config = dict(
    optimizer='adamw',
    lr=0.0023,
    steps=8600,
)
Rows from block 7, named by matrix and row number. Rows with one number belong to one channel. Each number is 500 + 40 x the weight over its row's rms, rounded and kept within 0 to 999. All counts start at 0. Numbers have three digits each.
# convs0: first 3x3 conv (model.decb.0.1.convs.0.weight, 192x192x3x3, standardized in use), inputs 180-191, a 3x3 kernel for each
# convs1: second 3x3 conv (model.decb.0.1.convs.1.weight, 192x192x3x3, standardized in use, transposed), outputs 180-191, a 3x3 kernel for each
convs0.154:456489518514432384509479394507472502510509443471499514475460465525541453451490467470480486391497497425436463550520464464546522435502494528490458493555502513536530517517465497486400506525482505491506533502514487493475513492528550481502545482458475507483479506502475458437474496452466481466481496475462350422426404463464488528
convs1.154:515477462504487443531493480479501502471464475499509507518489475456511515546511456512541502533586557493479520471503581487505554512478497560541554543450458529492512493529499522520508591496458515550500467548537466497515539491520497487510573545552491531516453517614498486523518557504544600486549552497535515464572505425576547467
convs0.155:521506520415493458515424465492526480457448510401371530509542555542488503453450538521560565499497572517513487553560504527556549484517508493534564479470486512428477514508481488497504401448482531538487504546519457491514564552520517490496460436478491557534499464505499417497514482492556493481529502494484391404511502430571510548
convs1.155:525520528550554536566565527469475486461486517487507509579491460589593576473472469439513503541572526516523495508488538436467467460454442506571479515541489507518495530559532506508475498482458466525499500604587476560549508508533499518564466495539481485488493602530459495483487468490521475510544536535499520499494505513518540534
convs0.156:515486405545528476479471489561544489527533476550540573536482385543526394571469412446485456513497471579542417496527516418432529414375470529505442491523482503505502495477444514496424532441478459499450504469454554491440537478456566485463496496420403501524568464431571474485447432401539442401581468404537472425561536465500471477
convs1.156:511518533457480498472461458479464508462479516472483492491585559482490506487431444529452435544490424530524480429515544427509585452493512560579506523562574472468544441504548444466542509461475530505517529533580538499549454450555452422521529502497518534440559570485520562554515520455531522461456487490523544523511509492460485490
convs0.157:434519501486442525493507531437454506458501559466536547549576538518532533482474536534503517513517530478487530511534537535549529535547508541535491483521541538524565438468500462477514493476522511512507481468479457462477490478549515506523511545528531521499529522517474488566486491491467453532477470471525481490483484543468499518
convs1.157:472483503481486473514502472492519511491514518498532513500490465470523512441495490486488535527482533552498545457461504445516483474494457436475465459532522491541492517531507530543521506524491513496540523521565498557568525523513523545530535566524530504507509518523462512474469462477442426466462423431431450420400402423413385419
convs0.158:522446525549409546512494503508479542461471525528519551483481549449477574483519531504479496542604415461500481502588471503537498557573515528495525462497528475563535510550528455460499502458519475472501469498516498536481505484493464452483547497481504496499469446475479493418520486577481458548478483495557528578444449522437508538
convs1.158:486498513492462516508495538546502504507424457503462504511479488574449497575472509446431422435614424475536495467524541567501638536527626538608547584479545517458521512478513552439507536486521461503448460485429495443451525497529491399470454491563455497389469505516530430512490530508446535497475501506492533520501553526480498508
convs0.159:529407511426432489439428484453478480493499510440472549442393470536461544493516476438513405471479495561548479483496506464478547531538521504526430514615494549564520444477455418491450373453429540536513529496510534505529521425471483493483507478543496509522509483527525544557518558522492483513505495487525516530538477498496529529
convs1.159:510527561484452459544484499557512546549456495546502532453484474488541513517529534442448485520476482497561499560534512512482480533503518537550497553568470509518484594590594546532535604563578482450516464414490470492544550469548489480484522470529492430455473542495526560536467465515471432518478461486514495563543494564530519505
convs0.160:473461507465487496476488483502484466489479502506499512516548554510504542457499537527529538480518535515497542471523467497519439441440442494513555503487528529532548502524452500522466465486496515454468512450473485489514533526525519494529520526521510523524447483485473463564439460491485460466467508499415422459413398462443427502
convs1.160:562562536544578527545602506522528513545559549537562570533515492464509512470512497474472516493481510502464492505513506498510495513528465487546475497555491487522508504511490501522504480495482495481509458496541493493570505487493486491521483515516525534491475522511467528493592587579625535568606540533615625582616562581596550568
convs0.161:510454526496445457480457468522488485482482468426459470524522535513495569496468563578588524518519539511540518524529509464517487437515464526532565512475535498483530530524470485529473425509460512529468507499387506493471513517525500492530536515535526535505466485507474493569506433501525465450493459464449411482428370427478421471
convs1.161:539550525565548508547575492511524548527553561523582564503490448481553513431470447474503506501487507468476512479491514505501479488547460525546456500526484461502527497527492492529480458485490468472534461533551463509537496476479457498512451477487533506478506572516455511474576527533621534554594562547548572515583561554566592576
convs0.162:493541521518491543531510543406445438457447470408409497506528528635570548501489550488520502518580580544552521455489489502528482475510507524521494470494560513558569488504464480535499471521468489511505445450483464418523494484531546520522507489520489533470509566513518520551543506569483401479471510528588576546510495435499477482
convs1.162:517568557491523532515507497508533535526588595529584585469523462447581511484482432461531518498512538481507572496539504534545472516507480427390401479514502480492499548587578510578570514533540519510525495562584524571526470471491483523549521511495497440477478429428491450462524475480508445448503484507492494519473468494485489483
convs0.163:526528561483508517489517473498525494481521484533559489448465535373503547369465475470472400458536446420434495593541502543495463546503493505461485488484494483513499488491472422451460453463503448490495424506506463526513534525514492470479516495440386490513364560507380478530448504513404514523387490500488501483429533484431556487
convs1.163:502449478502440508484508550511454486511472467504483462536541471509473430461486522487439434544548451553506450541499522497467557471511497524451481521464509515559547500451457496486473465473486452486528478531534465493521547500550523434476533489517519589505529552531501501505530532496438476507433511543496473476438445521438498568
convs0.164:576477473633420528620519559459387486500443473447445495534474469552511494522484469499475480546566516530539530525494568513492437509507490518529560461560604464510552481475497504344401483401457487459438500496474536486511526474455497513462506515499529488414514510498554543566519451463527478487550452537610509499570364474529481509
convs1.164:536482477507406457565506509511507512494461478500493507423378481520491542497451528363369428472483435537516451578599571561543542551561542612533480568498473501487522529539528539490483536519491386429497430446517492495553582518505532438496546515573405404474557588517501495479496476487479485519461470511493474508506462493473449490
convs0.165:555470539547420495512515552517449551492491463562497495472490575481480494475459461518524528492527490488482473463444460533508525508425475504485539518459533537470531488405541567413554572456489477524537482485528513557557462493537483488573520524557492532533477464559498487553504454475465429487495533568513480515460427466498511480
convs1.165:538505507553515520525517513517530528543474482562478466543532498515426461502434551540495560551564484499501427528503504525486559478501535426495436452509518524508483534546541531477487517495539502531501536549453551494478483517480484449426506466522504549457474535446425462480499474481466525447469515470501503486498473488504476499
convs0.166:519474475488459457472452491482495468501496481486488488527540519576559535549523546575550535558510546535521538560490539529500521505502547487541491515524517464498504463439508444490502471491516500482490437436490475457458495483498504532488531520492515517526565531526499533535533517512494501515464534519515500503489469518451466510
convs1.166:482485470490502480479485492527559532517560538491527514544523510553539505479463465489485428499521500525525547391381443422410397471415470442411427463445455460510499513519499537567505506542525474467486464514504485532465564565552534584544522516491479437499435450494469479494497503510488492539502494513508515466486492499500476478
convs0.167:513554514564508469524496509487498482477392462495501524552546517566527449419474415527492541516457471506485473493430529453513581497501536496506537519528462580537460511498453494503402439417486516520508497496473465506520485553505521508470517396452485477536510504468476517463542536497508461491440459529512504484531431415509456478
convs1.167:513517530495513512532503485537513478508456465488440509560536544460401535524559563536518410537556484506471510460519511461506494505498511433489575525607555507506467535534490506463480520514546524490488493417503454452589533480525476433550546501558415471500428476559535577535479536488511513489519531473537521569508434491542514494
convs0.168:560480528479429526585501499426495452503503472476416392474473450541445487598428507540465495518496422482536510529540525516524396497561509511494490545462420524530468455502516415438456505460461531507492509517505543499491528458465500489462486497491509541444475498511548504534497502518474504584531549508481478563445487607501571533
convs1.168:552470552509399456530491542565524545513483496516482524454432490578514507510484485408475427437505459581578501545483534537469518557500565533487489532482514495488533563565589592509524605573554448442431478423420488476442535463529529457455490456542435406416514497506490494488468458445463459523497458477518499546496457494490450486
convs0.169:520544553521498522552563576508470484482460467498483487513476468556424486599527491569469514489489427453494479435491515490545517488542507536541525531459472550506461485564476473514453513511481548517498519509498543528502546543497537499465609512504524551537530510531509527535507489514507484500548542510467536541457479542518538520
convs1.169:501447513437451495459507480552516530497475496535507528458484529520470496465483489446511438484564448466513546539492517515503544571606594464464521434432548460484528549510568523515522533557541497473442505445394501494498560454521472422515432450500425486460457500546438480533437490456414519508455456498511475498450486528465465464
convs0.170:546428525505492558504517528474424505494458474420461441457482468461468518485493512421528483527534566512479511526571554526437495550513507447579537449565568391494540497503515455373417444431469461475532503500545507529537525461479464485482494534464518482461527489482506525521513495522488519531515553489627551527489525528523600558
convs1.170:494512520472442487509479498526537519516494491496472490428472490479603541543514514362372411456401444542534477608574557612552525522540542567508442550543446520512482528556551513539523533520517410473561386482493445473494503573557500476500546492543448372451559556474520521464472462522500473550518489499477500529499501539475489482
convs0.171:549552468542393430582573556431484576506436503497439534538476451538533513515485468548484493468470490510472435485498526474491481527466535508462462484514564527518561531474552398416458490347399498494493487532530531475457504487523543495492555546535536539454452496521504462467467442462506490475485488504479468483443447486533491493
convs1.171:492415463531440458517535524523504532460429488450488526572520507514496495599526506526442426576622458479558549555551531444470519497514537524569569514402441552478508511510532497452468499503512530492481481471491530492495549517535485426497490535560518548475487578568502398472568503482521531478496486467510508491545486484511457475
convs0.172:478504583511432553528519584481462531484502494485490486511452488530519524476513467539565520468544550462436482487503551474473544493517507533518515504514495464531517493490559477461438455538412507490531493516503492499488481473504480457463527518483545467502492470510500503522501458475522477491527480522533508528554486503529496525
convs1.172:489538509464445462476499472536521533514470511515471512436466487444505502518503548436455554485414515484504496492515509534545504539546514479537465458587520478507520499537510499501521528518498521424479491404455481421467472526457477445448536480509439438488467562444473539485432414507472453489477464480490502532478481500474462512
convs0.173:500505473565468515529482521487518492503539520452517459532534546513531506538519523518509494521532515515481495483339364510445400555542516518505536521492514524490516506512488523525517482522491485470501475381446492431505494523497517523485487494481422496473480493518504495499520523502502500526494484504518520502533523501508511448
convs1.173:479455421484465461485495496515517506513530543499538533503477503484475467483543474500528519506520516525517521496514491489480492532509499473421456485490484470527555452460445488471455496489479495501524505484519519554517537510516516534515536552534535496518525493509511522486539551533534538535518544542472507493479503504492519482
convs0.174:533510507596535555573584512527539431533531508556572558492527503470472420558440438533508452485535485473385491421399480511416458548496481520539599487472534558531526513451511531545460539520535421487527479437480474443514518505526490481519515491520527531555470476507476477529549494501515469501439441507486487480526494446527467407
convs1.174:560525483482450451526545505550511523508382450520430453524542518470555526494584600517479525490488488482493452540555530622515518582568530446477407442541452496494504525515485539410386534485479531474508511473515488522552520518516471441509551523558464494449443568483438515470463551539494484512475509510482473503507457484552504473
convs0.175:549569458529558453515546495491512489463472477512458492577572594531512435568577519535547494489389482539529560515563509421477523439447467516490449517520437523530507457494494424501508461411456496522509480525480505478452462548526517495505529518514476428516496492424525506469474494374462478477480492496464522536410448487484441462
convs1.175:575606551527528565505525540533518519533536543525572547514509520471469447585562477472456425480477384512487461469544490462465494430449511469457505516458486569511495540530527532498503553553542526511576463465512501508460512546529498526514536558534415433490511434468561456489589540471503488524488462545555572498503515527511522534
convs0.176:523437573439469518515549422523495503472510569524486512529557532433479550555503479491544526484472526540512524544593488454509503470478501522570502533558492441391482411429433463464530454465536485494526474462489543532480523531516495500545509491533478547543508476524568561584423379456488479465521506425443408515420534524492530516
convs1.176:491512543455448494502516556494540549484525529525482493463500438510437448503399450539504454517516468470468532410455580429496595463476528462441477508532554505551528469539546464496526542511509522528471528468480485402439455463577467445513534499503488426351534478493471468510507472410466490435433462466509488494520473466485491490
convs0.177:633524503593453578534539572429471456489533505442468471581514471575476493449364395460457486463516463437416405477544551502454470568520461594481554533484551541543513427471516511482543483453482525500476526488485526445486528510494548483478534486476493509500457550509453491435515506486485512507457493538582592509498512488449458437
convs1.177:560574558561441451561471503492460519461422465488481491500519500584597483522517533468444516482500467520561511514517458551476516483518563514537485560477468590542560510524515545488467479516504503518520523508436529504498529524522495465486494425552479460456497544500504477529514522519505528500534495455509544547546511479554466429
convs0.178:482446525502459482534496511450492523507511443489484472448502537452496504458508468406480433448544454469510465496433514513402482534439481527530525532544467525537474491443506477498458507494505400453579382430503460463521464514561476514485502509473455498512418555544424500533431459471420459469414453511472478439512458407526465450
convs1.178:520461528514426486513525554560494529502425492477474558489459469500546488512530516534525531586553463537500468499537479493509467498491506510491462508503431479506473488477494454472441436510515493461533504464516511494559547470488502459490520488581475487458505601493480497381487507491477524506507534527463499490462509495494501485
convs0.179:547539536535494525545542523534541524483538551508507524602512507535558511519514517502494517513508520556501522557531551504542552527503490609572541520530522550541531527466488528545544496547541520544559494379522494421510530509506535541516500540517492499515533466577528504540572548561521465562494490525562516578541500582532487505
convs1.179:464448435483481466495506494476451454480486470498502488527516504478499468490539500522507460509519523497503533468458457488491484532495460412409484470459472512521498478485472498522506528520502526531516498552552518557519491503465487519519493506520538527562514510535491491515505482458451439427467454440361371386399427392433412412
convs0.180:513518536470494523445535496504533465497447443486501532539498449442474511411530585459501512490513487488440452464577542485510495507501525540560498523524441529547461466526553454509517450463526493472502434472558481484548511552525516529499442457488465481498442533554410448535503454582362457592401467535463492553484495555454500529
convs1.180:496473493538506475524519526530495519531456444527488485544531482442488514432508565475469533486515566484542558531461459577530502552508463472466540432489478538513470498474473544504438524491471471482492437468496401482553567495436515452479550490540563501505459510572445531560529547561457495571486507525497526488473482533492485529
convs0.181:553448516526447527553487553456462516510465492546560543478534500523496505607560514457509538468501482515535545481508498472449494504489520504470567557491507551502488493415564457388545569526518501496485491489483534561543529515556508500569559515513506548534445446497497519563539432487475492549465552585475456489443443485498513514
convs1.181:508488517472447475495525544527486528521439484541492479498534508462469501459431487449473525505450504481540518548509510591525486505498490465540497471527526516494443523500541509443478531526524476494526480515508495506511485445457495453436530475479481469466488560449470506466449433445449512513443524543477474493500510493487534525
convs0.182:507493490594522549593550521507509523534559515565562578509488478420455476554570545475489518488516527535525496542576589518497475527524555498515519473513537497550573529512527548500449549511488481465498479435471490497501514486512533477466480501508507466516525448479559505518539471526537452505545468483563539589561557549568552509
convs1.182:543552508479414465490470506531496497473446494491490511474542533491499437515530542461432411502519531545565559587545524494414508478458481556516491488442445445461487516496486455466496551513532489522517487489515494543582536539495443441478455476525433481497525515491462485501513503487571506483486456484489470493483419475484435492